A small model that answers yes/no questions on an image's attributes, trained from scratch: fusion encoder layers 8.
Rows from block 4 of the image encoder of a small model that answers yes/no questions on an image's attributes, named by matrix and row number. Rows with one number belong to one neuron. Each number is 50 + 10 x the weight over its row's rms, rounded and kept within 0 to 99. All counts start at 0.
After each neuron's rows are labels from the 100 images, of 14848, where the neuron reaches its highest value: "responds to" is what is common among them. Only what is clearly more common there than usual is listed. The data: simulated grey scan slices of phantoms with and without marks.
# fc1: MLP up (encoder.blocks.4.mlp.fc1.weight, 384x96), inputs 0-95
# fc2: MLP down (encoder.blocks.4.mlp.fc2.weight, 96x384, transposed), outputs 0-95

fc1.131:40 49 52 31 52 60 57 49 41 31 46 57 48 53 34 51 49 38 45 61 54 46 64 46 63 52 52 57 45 59 64 61 42 60 65 57 63 45 41 45 57 55 57 46 39 45 62 60 44 54 56 56 38 73 53 63 34 61 64 45 39 43 44 67 58 58 45 33 50 34 38 38 47 55 51 39 45 46 37 49 62 41 55 60 61 36 57 42 46 31 51 29 64 38 68 59
fc2.131:52 43 48 57 60 34 47 56 52 44 30 51 35 34 50 39 45 47 52 58 51 54 26 69 53 44 32 59 74 59 51 52 44 53 56 53 40 63 60 47 55 46 44 64 47 34 54 50 55 54 48 55 49 52 60 39 56 43 62 34 66 40 56 50 74 56 62 39 55 39 50 42 40 48 67 44 72 47 48 48 49 47 56 37 41 51 33 41 51 53 64 38 75 56 55 47
responds to: streaks; noisy; limb

fc1.55:62 37 54 56 53 56 59 32 53 62 59 56 59 63 63 52 54 48 46 59 60 43 44 44 55 63 44 49 59 47 30 56 41 57 48 46 79 35 47 49 53 54 42 52 58 52 52 50 47 38 38 36 52 60 47 60 47 46 54 25 57 49 77 40 42 57 27 53 47 43 57 64 52 68 59 55 54 40 33 48 50 36 55 37 50 51 36 46 54 35 33 67 59 54 41 52
fc2.55:39 42 55 57 54 55 49 52 52 42 59 45 46 40 48 38 62 72 41 57 53 66 54 45 41 61 51 33 43 52 58 51 63 51 70 42 35 69 60 56 38 69 44 62 47 38 58 40 62 64 50 41 53 66 46 52 46 65 46 53 44 62 54 58 39 52 52 56 55 37 62 46 41 54 58 23 48 41 53 57 33 40 51 37 40 51 42 35 31 62 37 41 57 40 61 63
responds to: several spots

fc1.229:61 58 32 52 39 65 49 57 55 41 66 66 45 60 51 45 59 59 46 52 52 47 59 43 58 36 68 33 48 45 77 50 66 38 48 50 57 64 47 43 43 49 54 40 32 55 48 66 53 54 45 50 46 69 41 52 54 60 35 46 47 58 46 38 41 51 49 49 53 41 42 56 62 51 66 60 45 39 50 30 40 39 38 46 45 72 56 56 45 45 31 40 50 49 52 24
fc2.229:49 50 40 46 51 49 64 37 40 52 49 56 50 49 48 51 46 52 39 47 55 48 35 37 55 64 32 47 35 59 51 48 42 64 35 60 33 69 52 51 59 59 48 59 39 55 38 49 47 54 43 40 46 39 29 47 42 58 68 36 57 39 58 44 52 54 48 60 25 74 58 44 51 52 41 50 48 69 66 71 44 71 52 36 49 44 39 62 63 64 50 55 60 46 56 52
responds to: streaks

fc1.236:65 32 57 44 39 65 44 53 33 58 47 42 45 45 45 51 40 52 37 43 56 48 50 51 69 39 50 47 53 72 64 56 50 58 36 33 47 73 55 52 59 62 44 43 50 54 57 44 39 32 54 57 36 58 32 52 43 45 60 42 65 46 40 67 49 57 52 49 53 67 54 44 47 54 66 51 43 42 59 67 38 35 67 43 42 64 63 51 44 58 58 31 56 51 43 39
fc2.236:50 39 37 50 53 50 48 54 47 44 39 54 63 63 57 49 47 35 70 56 51 52 54 54 43 73 52 36 51 60 47 44 41 56 57 48 59 69 52 69 56 50 47 31 50 53 59 43 62 44 65 52 34 55 58 63 58 42 30 40 36 39 51 41 49 36 36 62 54 53 51 55 51 35 54 52 55 41 60 44 37 52 49 31 52 57 39 47 59 84 36 48 45 50 67 41
responds to: streaks

fc1.270:50 47 35 42 62 51 44 53 32 45 58 61 43 61 64 46 51 40 49 66 42 46 48 48 40 55 43 46 37 57 52 39 28 46 57 43 54 69 38 45 29 37 59 45 63 65 40 44 62 51 43 65 35 38 52 59 55 58 47 51 64 46 49 57 54 54 33 45 42 53 46 80 55 62 53 38 56 62 46 51 36 70 54 55 66 43 68 40 36 56 41 54 48 57 51 54
fc2.270:38 35 64 50 56 37 74 52 51 49 56 49 59 35 36 67 57 52 47 54 68 42 66 72 66 55 41 44 64 44 44 31 48 48 65 42 35 53 28 55 63 38 53 49 42 60 59 42 42 66 45 48 52 50 66 47 50 57 43 52 52 45 48 56 56 66 49 41 56 60 52 49 45 36 37 55 53 51 57 45 48 45 56 47 38 28 35 59 62 46 50 64 44 57 33 45
responds to: crack in bone; belly

fc1.94:57 46 56 41 32 39 40 37 56 52 61 50 54 51 40 31 55 65 48 55 60 57 48 52 55 54 47 44 45 51 38 45 59 56 60 68 40 46 47 67 52 40 39 50 48 59 54 33 65 53 55 56 57 64 38 58 57 44 37 39 26 49 61 45 46 37 72 45 49 53 34 38 36 67 40 31 43 66 65 62 51 36 60 48 59 61 50 51 41 58 49 58 57 43 51 70
fc2.94:38 63 35 76 73 61 59 61 57 37 44 42 45 51 60 50 51 28 50 45 40 59 38 36 57 54 55 40 43 34 47 52 73 55 51 38 44 48 62 46 48 31 46 56 53 45 55 43 70 55 64 69 62 53 48 59 51 43 58 51 58 53 45 50 50 45 42 51 39 52 49 50 58 37 67 42 31 56 44 40 58 59 59 40 44 47 51 48 40 39 43 65 41 58 59 35
responds to: belly; noisy; streaks

fc1.314:39 53 53 55 44 42 56 58 48 50 47 64 51 32 43 41 39 54 40 52 46 49 27 39 50 56 49 44 33 45 44 60 44 55 52 45 41 62 48 58 48 57 58 55 43 49 48 60 45 60 60 62 54 57 49 60 40 69 41 71 67 51 72 63 54 61 44 57 58 41 52 54 67 37 61 64 44 57 48 41 32 69 43 43 47 45 58 73 37 35 49 28 52 33 44 42
fc2.314:59 57 48 51 45 50 66 40 40 45 42 50 56 58 51 59 47 40 51 62 46 59 65 58 45 49 52 40 70 47 39 40 49 56 61 54 43 36 60 40 51 28 45 49 50 74 47 39 64 40 39 33 44 45 49 37 54 51 66 30 53 37 46 50 34 28 54 52 47 69 55 66 54 57 53 55 43 40 29 52 71 47 55 61 55 62 35 36 52 67 54 53 59 50 49 53
responds to: ring; bright spot

fc1.28:61 45 68 52 55 34 48 36 56 78 54 54 56 58 51 61 64 47 46 54 54 41 44 41 43 49 41 52 54 39 40 42 46 52 31 55 69 60 66 36 54 71 37 34 47 64 42 48 54 38 33 56 34 68 59 45 49 69 40 51 47 60 60 63 61 54 45 53 53 45 53 49 53 47 63 48 49 59 42 54 51 63 55 36 50 43 38 43 50 38 42 33 46 36 63 38
fc2.28:51 60 57 52 61 41 54 57 48 31 39 51 39 44 62 48 46 62 45 59 59 57 48 49 36 44 40 44 53 44 42 42 48 55 68 52 56 49 37 63 27 43 68 50 33 43 46 41 62 53 50 68 71 54 40 57 40 51 37 45 60 53 44 44 32 52 43 46 39 56 44 59 53 51 37 42 41 41 51 44 64 47 37 47 37 48 66 48 39 73 57 59 74 56 67 66
responds to: several spots; side: left half

fc1.216:51 48 56 44 29 32 45 51 43 33 78 62 60 52 64 38 61 48 42 53 70 53 40 54 58 45 43 61 32 43 59 47 37 56 50 25 49 44 49 58 51 63 43 65 67 62 42 60 55 45 42 49 39 64 41 33 63 49 63 50 62 60 43 40 47 43 29 54 59 51 59 48 40 45 42 54 42 37 63 51 46 52 44 57 43 49 40 56 50 60 62 35 48 56 59 51
fc2.216:56 37 57 52 36 63 47 54 18 46 50 53 47 60 45 50 52 45 48 39 53 50 52 34 60 60 54 57 52 50 57 46 44 44 52 71 49 63 63 63 48 42 58 58 40 46 47 54 37 53 41 39 23 43 59 49 43 52 45 48 39 67 40 51 60 64 28 57 51 44 38 68 47 43 38 48 60 45 57 63 66 60 79 44 47 60 67 52 40 47 44 48 53 51 51 46
responds to: dark spot

fc1.141:41 56 63 34 46 63 39 58 47 37 53 56 53 64 47 66 53 57 51 62 52 46 61 21 55 61 39 53 57 61 48 57 40 34 66 42 41 59 44 28 34 51 50 56 46 66 43 53 68 32 55 55 36 57 47 35 46 39 33 51 65 49 46 52 55 52 53 61 48 57 40 48 57 49 55 50 39 53 50 52 34 43 75 66 38 34 52 56 55 49 58 37 58 45 52 42
fc2.141:41 45 47 41 47 67 58 52 50 48 57 54 55 46 35 45 50 53 44 40 41 33 40 41 57 67 51 52 57 38 44 32 56 33 37 70 53 50 51 56 66 53 47 52 37 50 56 54 53 62 68 47 68 66 46 54 46 55 49 61 66 43 61 40 56 29 55 66 65 55 42 55 41 53 66 42 34 53 57 32 59 42 49 43 66 44 35 51 31 58 33 59 39 51 43 55
responds to: belly; side: left half

fc1.302:44 46 56 49 39 39 46 48 60 32 73 45 61 61 66 50 43 38 32 41 61 55 43 53 43 37 43 50 29 52 52 52 42 50 42 34 44 25 61 49 56 55 60 68 61 57 56 54 47 45 52 64 47 61 41 34 49 35 61 50 66 61 49 45 62 35 41 59 69 49 38 59 48 41 38 62 54 33 55 61 65 58 39 59 43 51 50 57 58 53 55 43 45 45 52 64
fc2.302:38 62 52 58 63 40 35 50 51 53 61 45 48 52 63 50 63 68 56 37 68 42 29 43 68 48 54 38 44 59 70 57 56 63 51 60 38 53 31 68 48 49 65 43 43 46 44 58 53 62 54 39 44 36 59 42 52 45 16 47 30 55 43 58 53 49 52 44 46 47 44 51 42 43 55 67 39 48 35 51 42 36 44 65 52 49 53 55 45 60 61 48 48 38 51 54
responds to: dark spot

fc1.125:58 46 55 46 35 43 55 37 42 52 39 45 64 38 45 51 51 57 70 60 35 39 43 55 54 43 67 50 52 43 59 36 55 59 42 45 68 51 46 52 50 35 63 46 40 65 46 69 44 53 69 48 43 43 75 45 48 50 55 64 44 39 58 39 62 50 47 37 59 56 19 45 58 49 52 45 55 39 58 53 42 62 38 60 45 49 57 65 37 59 62 57 47 43 35 37
fc2.125:44 52 33 56 64 64 49 59 44 43 38 56 59 57 44 56 38 37 51 60 40 52 61 49 64 45 46 53 63 61 52 30 54 27 54 54 40 58 59 40 50 36 68 67 59 32 49 67 54 47 53 38 31 35 60 55 66 40 49 56 60 36 30 45 60 43 42 49 41 55 39 42 48 71 44 61 48 55 53 42 50 39 58 48 47 56 34 58 64 49 34 54 51 54 50 50
responds to: bright spot

fc1.214:63 47 43 42 36 47 57 39 36 54 39 53 40 56 45 41 51 52 46 57 61 69 46 56 45 62 37 21 36 43 50 72 44 38 46 41 41 59 39 64 59 51 44 41 47 43 51 60 47 66 43 50 54 45 33 67 53 58 52 57 43 59 55 53 51 60 42 59 56 53 67 51 43 64 36 63 53 60 45 71 35 64 34 57 53 39 58 56 54 42 53 52 49 56 44 24
fc2.214:24 51 62 49 59 46 47 61 59 46 39 56 55 47 37 47 45 62 43 53 52 73 46 42 69 74 46 61 71 63 61 45 49 51 42 55 63 74 50 41 41 45 43 27 55 48 50 35 37 50 43 66 56 64 53 55 33 39 43 46 34 37 64 58 32 47 58 42 61 44 54 58 38 46 54 49 39 55 58 46 51 51 51 49 54 42 41 37 43 46 54 49 44 55 56 60
responds to: ring

fc1.260:53 41 78 40 45 34 44 35 49 45 48 37 63 40 60 52 47 55 53 71 38 56 45 53 51 47 51 46 35 42 42 36 47 57 61 49 54 56 57 36 57 66 51 44 44 44 57 38 50 54 62 64 57 43 52 38 42 64 35 62 51 55 46 32 49 62 51 40 41 42 33 43 52 67 56 52 58 69 58 47 53 40 65 48 49 47 37 50 59 66 53 34 48 73 60 37
fc2.260:62 50 45 55 53 49 61 45 55 84 40 46 51 39 50 48 48 38 41 50 46 48 37 33 59 30 56 56 50 63 54 51 47 32 49 54 26 34 47 40 58 54 53 63 58 58 50 66 43 61 41 40 60 32 55 57 57 51 58 40 44 43 46 55 51 42 38 61 45 51 57 63 51 61 43 48 60 50 68 67 46 48 25 56 55 48 34 65 68 42 58 46 40 50 48 49
responds to: bright spot

fc1.343:50 60 44 52 51 30 37 43 66 48 74 29 60 49 47 61 53 57 51 54 48 29 59 57 34 50 51 50 52 31 45 54 53 48 42 52 65 49 41 62 38 60 55 70 49 35 60 46 45 45 58 57 25 34 58 47 64 55 44 38 50 49 37 52 53 51 47 53 46 55 68 49 55 59 45 53 62 58 56 46 35 46 47 49 33 50 40 62 67 57 55 61 69 43 33 45
fc2.343:48 70 52 49 39 51 53 47 57 40 52 46 49 43 51 52 61 54 44 46 60 31 53 39 54 48 42 51 35 23 32 61 43 54 63 52 60 73 42 43 59 49 57 45 52 58 51 54 43 45 36 19 55 47 44 52 65 67 54 55 39 47 63 80 59 65 44 49 46 57 61 56 38 58 47 41 53 61 57 46 37 56 54 42 50 65 49 46 34 51 37 42 52 52 56 62
responds to: crack in bone; side: left half; limb

fc1.87:52 63 60 39 65 41 48 35 55 60 59 43 49 45 72 54 45 53 48 64 48 33 65 50 40 47 53 38 44 51 55 73 49 55 55 51 53 45 43 61 53 38 75 44 65 50 45 43 42 53 45 51 36 39 32 40 45 54 47 36 42 66 43 47 50 65 40 47 58 69 62 44 70 47 43 49 43 58 54 34 45 41 55 51 52 55 53 63 52 31 54 59 47 21 55 49
fc2.87:56 59 60 52 57 53 38 41 44 31 70 49 35 57 52 55 60 43 42 53 53 43 54 50 44 63 58 57 51 55 49 50 55 40 45 43 48 56 53 39 38 55 50 58 41 48 77 41 39 37 76 50 68 43 55 63 50 46 70 75 50 43 56 60 49 36 55 57 46 53 55 38 46 53 59 40 54 36 42 38 26 44 48 43 48 42 54 48 52 50 46 28 50 62 27 57
responds to: crack in bone; limb; side: right half

fc1.190:49 36 44 50 48 69 46 70 58 53 64 51 65 46 48 54 52 44 63 53 69 74 45 48 40 36 61 42 25 48 55 58 58 43 49 30 58 73 33 45 48 37 41 45 64 48 48 54 55 47 65 46 44 41 62 52 36 67 61 46 46 76 42 44 40 61 46 39 51 46 40 43 46 54 61 47 46 56 47 51 39 40 44 56 36 64 43 42 49 38 41 48 43 54 55 55
fc2.190:58 45 56 49 29 44 45 52 63 50 52 46 64 39 49 47 47 52 50 37 45 45 56 50 72 52 46 41 57 24 59 58 51 50 41 50 54 81 50 44 35 58 44 61 19 58 54 51 52 50 54 46 48 44 46 58 40 32 58 57 62 54 58 60 39 45 50 44 52 75 55 55 59 56 40 59 59 36 45 51 39 48 63 45 50 44 59 33 63 33 63 37 46 61 55 45
responds to: streaks; limb

fc1.149:39 45 48 38 63 38 33 54 60 55 61 34 44 60 53 61 57 73 52 60 56 41 44 54 61 34 40 33 57 45 32 45 43 38 46 48 53 59 59 51 37 56 43 61 42 41 59 44 48 54 60 56 50 52 53 44 72 52 51 29 32 47 42 50 66 42 42 44 60 47 53 66 45 45 35 57 56 53 41 43 33 68 58 44 40 48 43 54 53 54 66 56 59 65 55 73
fc2.149:56 58 60 68 39 47 59 42 34 43 62 57 48 40 55 48 58 30 41 45 47 45 42 59 59 40 44 48 53 41 50 57 44 77 47 35 33 62 51 55 48 31 48 61 66 61 51 51 44 31 39 68 48 45 45 60 32 62 41 55 55 46 47 54 57 69 60 58 36 71 47 61 62 52 55 52 48 65 46 41 45 51 51 50 71 41 35 54 47 42 31 51 41 47 50 47
responds to: crack in bone; limb; side: left half

fc1.109:53 61 45 51 52 54 66 63 58 55 55 79 45 45 31 59 57 61 48 66 48 63 42 51 47 48 50 50 41 41 43 58 43 59 53 42 63 40 59 58 43 32 51 59 33 36 32 55 42 56 66 34 43 38 36 62 28 58 55 39 54 54 62 45 53 35 49 63 68 45 49 60 63 35 54 39 47 61 35 38 53 46 44 50 47 48 57 46 40 35 58 51 60 39 59 54
fc2.109:44 37 69 59 51 63 61 43 37 45 52 41 50 45 48 46 35 43 43 50 50 47 46 48 64 55 52 38 45 48 53 64 40 67 59 64 53 60 41 47 58 58 44 42 63 72 39 47 70 46 47 62 70 29 61 35 50 47 64 68 49 38 64 52 50 55 31 37 45 64 49 44 53 61 29 47 64 40 44 66 58 53 39 54 46 52 41 42 41 42 53 54 45 39 45 44
responds to: belly; bright spot; ring

fc1.383:42 60 42 42 58 45 55 49 65 56 68 35 39 42 59 54 48 57 44 53 44 22 56 56 48 43 39 64 50 35 52 65 55 32 57 52 62 61 33 55 36 62 54 55 43 47 49 32 57 54 64 37 33 41 46 40 55 58 39 36 42 48 46 51 46 64 54 63 47 60 69 56 54 54 50 58 39 58 50 58 43 55 56 50 36 45 38 64 50 64 66 52 67 30 43 51
fc2.383:50 63 48 46 30 61 42 44 61 31 60 61 66 50 64 53 60 53 42 37 58 44 49 59 42 69 59 40 71 41 31 53 42 58 49 46 63 61 44 60 40 61 63 46 37 34 57 56 36 30 33 50 61 37 39 47 53 65 44 41 52 59 45 61 57 64 40 40 42 54 66 48 42 57 48 50 52 53 38 36 57 39 52 54 48 42 57 42 53 63 54 41 67 50 51 52
responds to: crack in bone; limb; side: left half

fc1.150:69 44 39 38 50 44 32 45 60 40 56 56 27 38 54 44 53 62 56 46 59 58 61 50 48 48 47 36 47 62 43 47 55 61 55 52 45 52 44 39 54 69 49 50 46 58 56 51 66 53 48 51 50 46 48 42 52 44 47 60 44 39 56 40 56 40 31 35 54 56 57 46 53 55 72 67 39 53 48 70 57 47 57 59 36 21 56 77 54 50 35 57 49 52 34 65
fc2.150:73 47 47 44 40 49 41 60 45 47 43 69 52 33 37 55 44 54 62 51 33 55 37 45 59 23 78 64 52 49 43 50 57 54 52 52 53 55 44 40 53 51 55 41 53 55 69 73 43 52 50 45 36 49 45 49 45 63 55 55 49 51 74 47 56 63 37 59 52 51 36 63 45 55 29 48 53 54 33 55 48 46 30 47 45 59 43 60 61 38 48 46 54 59 45 54
responds to: bright spot

fc1.66:42 62 31 35 45 42 47 36 72 50 55 54 48 45 46 51 43 62 35 58 50 55 49 39 60 49 56 46 63 36 53 45 45 45 41 50 64 50 30 45 50 41 49 46 51 48 60 39 35 39 45 38 76 54 62 51 48 65 49 64 46 45 80 46 38 69 44 50 49 56 51 44 53 60 43 57 44 53 53 48 46 57 44 49 59 53 40 53 34 49 63 52 79 53 43 71
fc2.66:73 34 75 49 54 65 53 71 47 41 37 54 60 57 59 41 31 42 66 60 52 56 51 55 50 32 59 51 59 64 49 53 54 64 53 47 41 53 57 36 49 41 43 48 50 65 38 63 64 46 38 57 54 43 44 66 49 39 50 29 48 46 26 49 54 43 54 55 64 54 40 50 57 38 60 48 40 39 38 47 68 45 49 41 35 42 60 46 59 47 40 44 58 49 51 46
responds to: belly; ring; bright spot

fc1.234:48 47 40 62 48 48 67 61 13 47 51 56 48 63 57 58 41 58 53 60 50 56 38 49 43 45 57 35 53 55 59 76 38 70 56 74 49 45 44 52 49 49 56 54 50 37 46 62 42 42 39 48 44 66 45 50 40 40 40 26 51 55 65 41 24 43 59 65 57 47 43 54 39 54 48 40 46 52 47 46 55 50 52 40 46 64 58 44 44 58 39 52 55 56 62 55
fc2.234:50 45 60 43 52 32 50 39 64 66 35 41 28 46 65 42 51 40 58 62 53 45 65 49 47 64 45 61 37 56 47 39 43 57 37 44 52 52 66 48 42 48 50 21 50 57 49 31 74 49 54 38 55 33 47 46 53 57 59 56 50 58 38 43 41 62 48 47 40 64 49 45 45 44 49 51 56 58 57 56 57 51 47 81 52 43 41 65 52 30 54 56 55 60 52 55
responds to: ring

fc1.6:55 50 40 55 44 39 39 54 40 65 58 42 25 54 40 61 30 32 59 66 45 53 63 57 44 47 51 53 57 62 45 60 43 56 44 51 45 64 46 54 49 51 40 51 69 57 39 59 53 57 47 41 28 56 48 52 26 45 47 60 52 42 77 52 60 47 50 74 60 41 42 37 59 53 46 59 57 51 51 51 44 39 66 47 62 40 48 34 53 45 54 46 28 44 51 56
fc2.6:50 39 42 47 54 50 62 38 42 46 36 41 52 50 71 43 45 51 42 42 45 54 55 66 40 56 63 47 42 54 59 43 51 51 49 53 40 35 62 52 41 32 59 38 47 56 43 46 45 51 71 44 56 54 51 45 44 47 52 39 58 75 51 31 30 39 76 57 43 54 60 59 59 42 43 39 34 52 53 81 60 59 49 71 63 50 56 58 46 45 45 55 56 58 48 44
responds to: limb

fc1.56:33 65 53 48 42 41 59 40 39 55 55 61 46 37 46 51 51 62 43 39 57 72 41 54 46 44 45 59 53 37 61 56 39 56 57 18 51 50 48 55 25 59 56 64 52 53 51 58 54 63 68 65 58 56 48 50 40 44 49 65 46 44 47 57 56 64 47 68 41 59 45 51 47 43 65 68 41 55 40 35 38 48 40 54 44 60 36 57 39 48 43 44 54 32 47 66
fc2.56:54 49 63 42 42 44 46 50 40 57 43 49 48 51 58 39 47 31 50 62 57 43 49 59 70 48 60 37 65 62 48 36 43 63 53 51 58 47 39 30 50 62 48 50 56 52 53 78 65 45 39 39 43 39 52 41 38 31 59 34 43 57 62 40 56 44 60 62 50 52 44 59 57 50 60 54 72 42 43 41 27 48 52 63 36 53 52 49 72 60 66 44 43 45 58 46
responds to: bright spot

fc1.30:46 56 34 57 48 65 31 55 46 51 43 51 45 46 67 67 45 61 46 45 33 48 36 45 64 56 54 50 50 55 53 44 52 40 63 43 23 43 48 65 56 47 42 50 40 43 41 39 44 49 50 52 50 64 61 56 70 55 34 33 51 62 70 43 47 67 63 37 55 66 47 67 41 70 36 46 53 51 52 46 56 45 45 70 46 60 48 57 43 33 46 38 53 50 50 42
fc2.30:45 46 61 47 60 39 64 51 44 53 66 50 63 57 36 46 62 51 53 49 57 59 54 38 29 40 45 50 49 43 53 54 65 53 31 43 41 55 59 55 35 57 50 35 62 65 53 60 41 57 58 40 44 63 52 53 46 43 63 54 41 49 47 51 40 41 62 36 56 48 37 67 52 51 44 51 48 52 68 73 53 42 42 28 56 52 40 18 42 56 56 42 40 40 68 57
responds to: ring

fc1.26:54 57 60 40 21 61 61 46 29 54 55 82 51 54 54 48 43 48 34 44 64 37 52 53 52 60 63 46 48 46 45 49 63 48 48 68 66 45 59 47 45 57 53 57 53 47 48 40 49 54 39 34 46 60 67 44 45 32 25 43 53 33 45 54 54 42 52 54 55 64 55 48 69 39 41 45 46 65 57 51 50 57 54 38 27 58 48 61 56 38 52 52 54 51 43 48
fc2.26:31 38 38 49 50 50 43 74 62 58 49 40 43 47 50 42 47 47 46 55 54 42 51 53 53 45 38 60 48 52 48 73 60 41 44 65 56 52 39 61 48 51 49 50 64 73 55 42 44 40 35 52 58 52 47 58 45 47 49 28 48 53 46 71 37 57 44 48 44 56 62 64 54 45 49 69 57 22 41 65 43 41 68 46 38 50 63 32 64 38 49 47 61 49 59 43
responds to: streaks

fc1.172:58 60 38 39 36 43 58 37 31 51 54 62 53 46 59 42 62 63 56 52 63 53 53 48 50 53 64 52 61 52 50 43 38 48 43 44 47 48 64 59 60 35 50 56 47 31 51 40 57 54 30 70 20 41 43 39 62 61 56 63 62 51 47 51 39 55 53 50 46 53 48 42 40 36 39 62 51 34 52 53 62 63 45 54 57 47 40 38 55 55 77 42 61 40 62 44
fc2.172:54 56 54 53 56 43 54 44 75 39 48 45 45 60 38 66 39 69 45 40 17 54 65 51 62 53 50 62 47 49 48 41 48 49 40 42 33 37 38 46 48 69 43 52 39 42 41 45 52 41 44 60 67 38 36 65 59 60 61 54 55 57 50 43 47 51 50 53 43 43 60 53 31 56 64 59 55 51 33 42 46 52 34 39 47 68 49 56 58 58 44 56 45 46 69 59
responds to: dark spot; head

fc1.119:40 41 65 44 59 39 67 48 62 35 58 64 58 41 41 55 65 47 46 33 69 59 50 31 49 47 48 39 47 50 46 61 48 54 47 41 56 59 43 54 43 42 39 51 54 53 38 57 60 41 69 39 46 44 44 46 44 33 43 46 68 46 60 38 49 51 47 32 37 50 45 46 56 52 51 64 54 51 48 74 69 74 57 45 49 70 60 48 42 59 59 60 41 46 35 37
fc2.119:52 63 31 47 45 62 33 49 59 49 50 34 51 46 46 57 51 39 35 58 47 54 60 58 54 24 54 60 43 49 40 41 49 51 65 38 45 30 51 49 41 58 49 50 44 46 47 69 64 45 37 33 50 68 57 51 58 50 30 61 61 42 43 57 45 58 52 40 43 40 46 47 54 47 38 51 48 75 64 55 54 50 50 55 50 43 61 56 61 63 36 59 43 63 77 40
responds to: streaks; limb

fc1.296:61 45 31 56 52 55 36 42 69 56 68 32 50 52 65 57 70 60 47 65 52 53 51 42 48 41 51 55 47 36 42 50 41 43 44 35 37 43 48 67 57 57 42 68 47 51 44 31 53 47 47 51 37 39 62 32 31 50 37 45 60 51 43 51 62 49 44 59 51 35 56 46 57 57 47 50 79 52 48 40 59 50 46 60 56 42 62 68 64 46 42 69 52 51 48 46
fc2.296:42 58 53 42 43 60 49 53 46 40 59 63 47 70 58 47 45 48 47 50 45 28 50 62 48 48 43 33 40 45 45 70 40 49 48 46 70 53 49 55 47 31 52 43 44 44 51 63 40 48 33 34 56 43 41 64 73 41 62 58 17 50 65 45 50 61 43 54 40 60 61 58 65 54 42 51 48 49 43 69 50 51 45 50 51 35 45 50 63 43 44 47 65 41 52 64
responds to: crack in bone; head

fc1.147:47 74 43 51 52 51 40 41 61 61 66 55 52 71 62 31 44 50 32 58 33 47 58 63 46 50 54 48 43 50 53 33 61 43 56 47 50 44 50 64 60 52 48 56 57 62 27 57 50 45 44 57 58 45 42 48 52 65 37 52 38 67 45 54 40 58 46 49 75 57 39 28 51 57 49 51 64 63 47 28 51 54 54 42 58 35 48 43 43 40 41 53 39 59 40 39
fc2.147:53 53 71 48 55 51 44 54 49 40 35 48 38 48 44 39 67 40 57 36 61 56 60 47 52 37 40 42 55 47 66 57 54 62 42 61 45 49 49 64 58 53 59 30 55 48 67 43 46 57 31 31 66 38 53 55 59 39 70 49 57 39 63 50 72 66 40 47 46 58 47 29 44 28 48 49 39 51 52 59 52 47 48 63 42 47 49 61 53 29 55 46 65 57 47 54
responds to: belly; ring

fc1.180:73 51 50 47 51 55 19 50 55 44 62 46 58 51 39 42 55 48 61 55 54 38 60 53 33 41 43 48 49 44 48 53 58 31 57 74 48 39 36 57 40 46 48 49 55 58 43 50 74 64 45 46 46 53 39 29 58 45 48 46 52 51 55 46 51 59 40 41 45 58 52 37 38 69 57 41 53 51 65 56 43 52 39 43 59 43 46 72 43 69 63 58 31 57 58 56
fc2.180:35 64 49 34 40 47 57 48 46 50 59 38 52 60 57 57 39 67 48 42 61 52 35 48 53 41 66 30 44 50 46 52 39 62 56 42 70 67 65 43 58 70 57 51 46 54 63 61 31 43 57 48 54 47 53 57 54 64 44 41 39 58 39 44 48 56 35 53 65 36 52 38 46 52 52 56 37 53 48 43 45 52 49 54 33 43 47 28 50 40 39 59 76 66 55 42
responds to: crack in bone; head

fc1.145:48 48 51 44 64 31 53 42 55 59 39 45 68 60 36 56 50 58 30 60 56 55 48 63 51 42 34 34 37 41 59 39 49 49 54 40 61 68 57 42 35 74 39 69 68 60 53 59 51 43 53 49 56 54 42 41 51 58 42 51 61 63 41 54 56 45 30 51 55 43 50 54 62 32 55 49 54 44 44 31 42 57 41 39 68 68 62 57 49 43 47 40 59 50 43 56
fc2.145:59 51 49 30 39 60 41 60 45 43 55 53 42 33 61 48 45 43 42 60 44 47 65 59 39 61 23 60 55 49 25 52 38 54 52 65 54 38 36 60 58 28 50 54 57 55 51 56 50 76 44 48 56 48 58 57 57 45 49 40 37 40 68 43 41 50 51 41 49 43 32 53 54 49 64 63 53 44 53 56 57 48 55 50 38 34 39 49 44 64 41 59 39 52 59 70
responds to: bright spot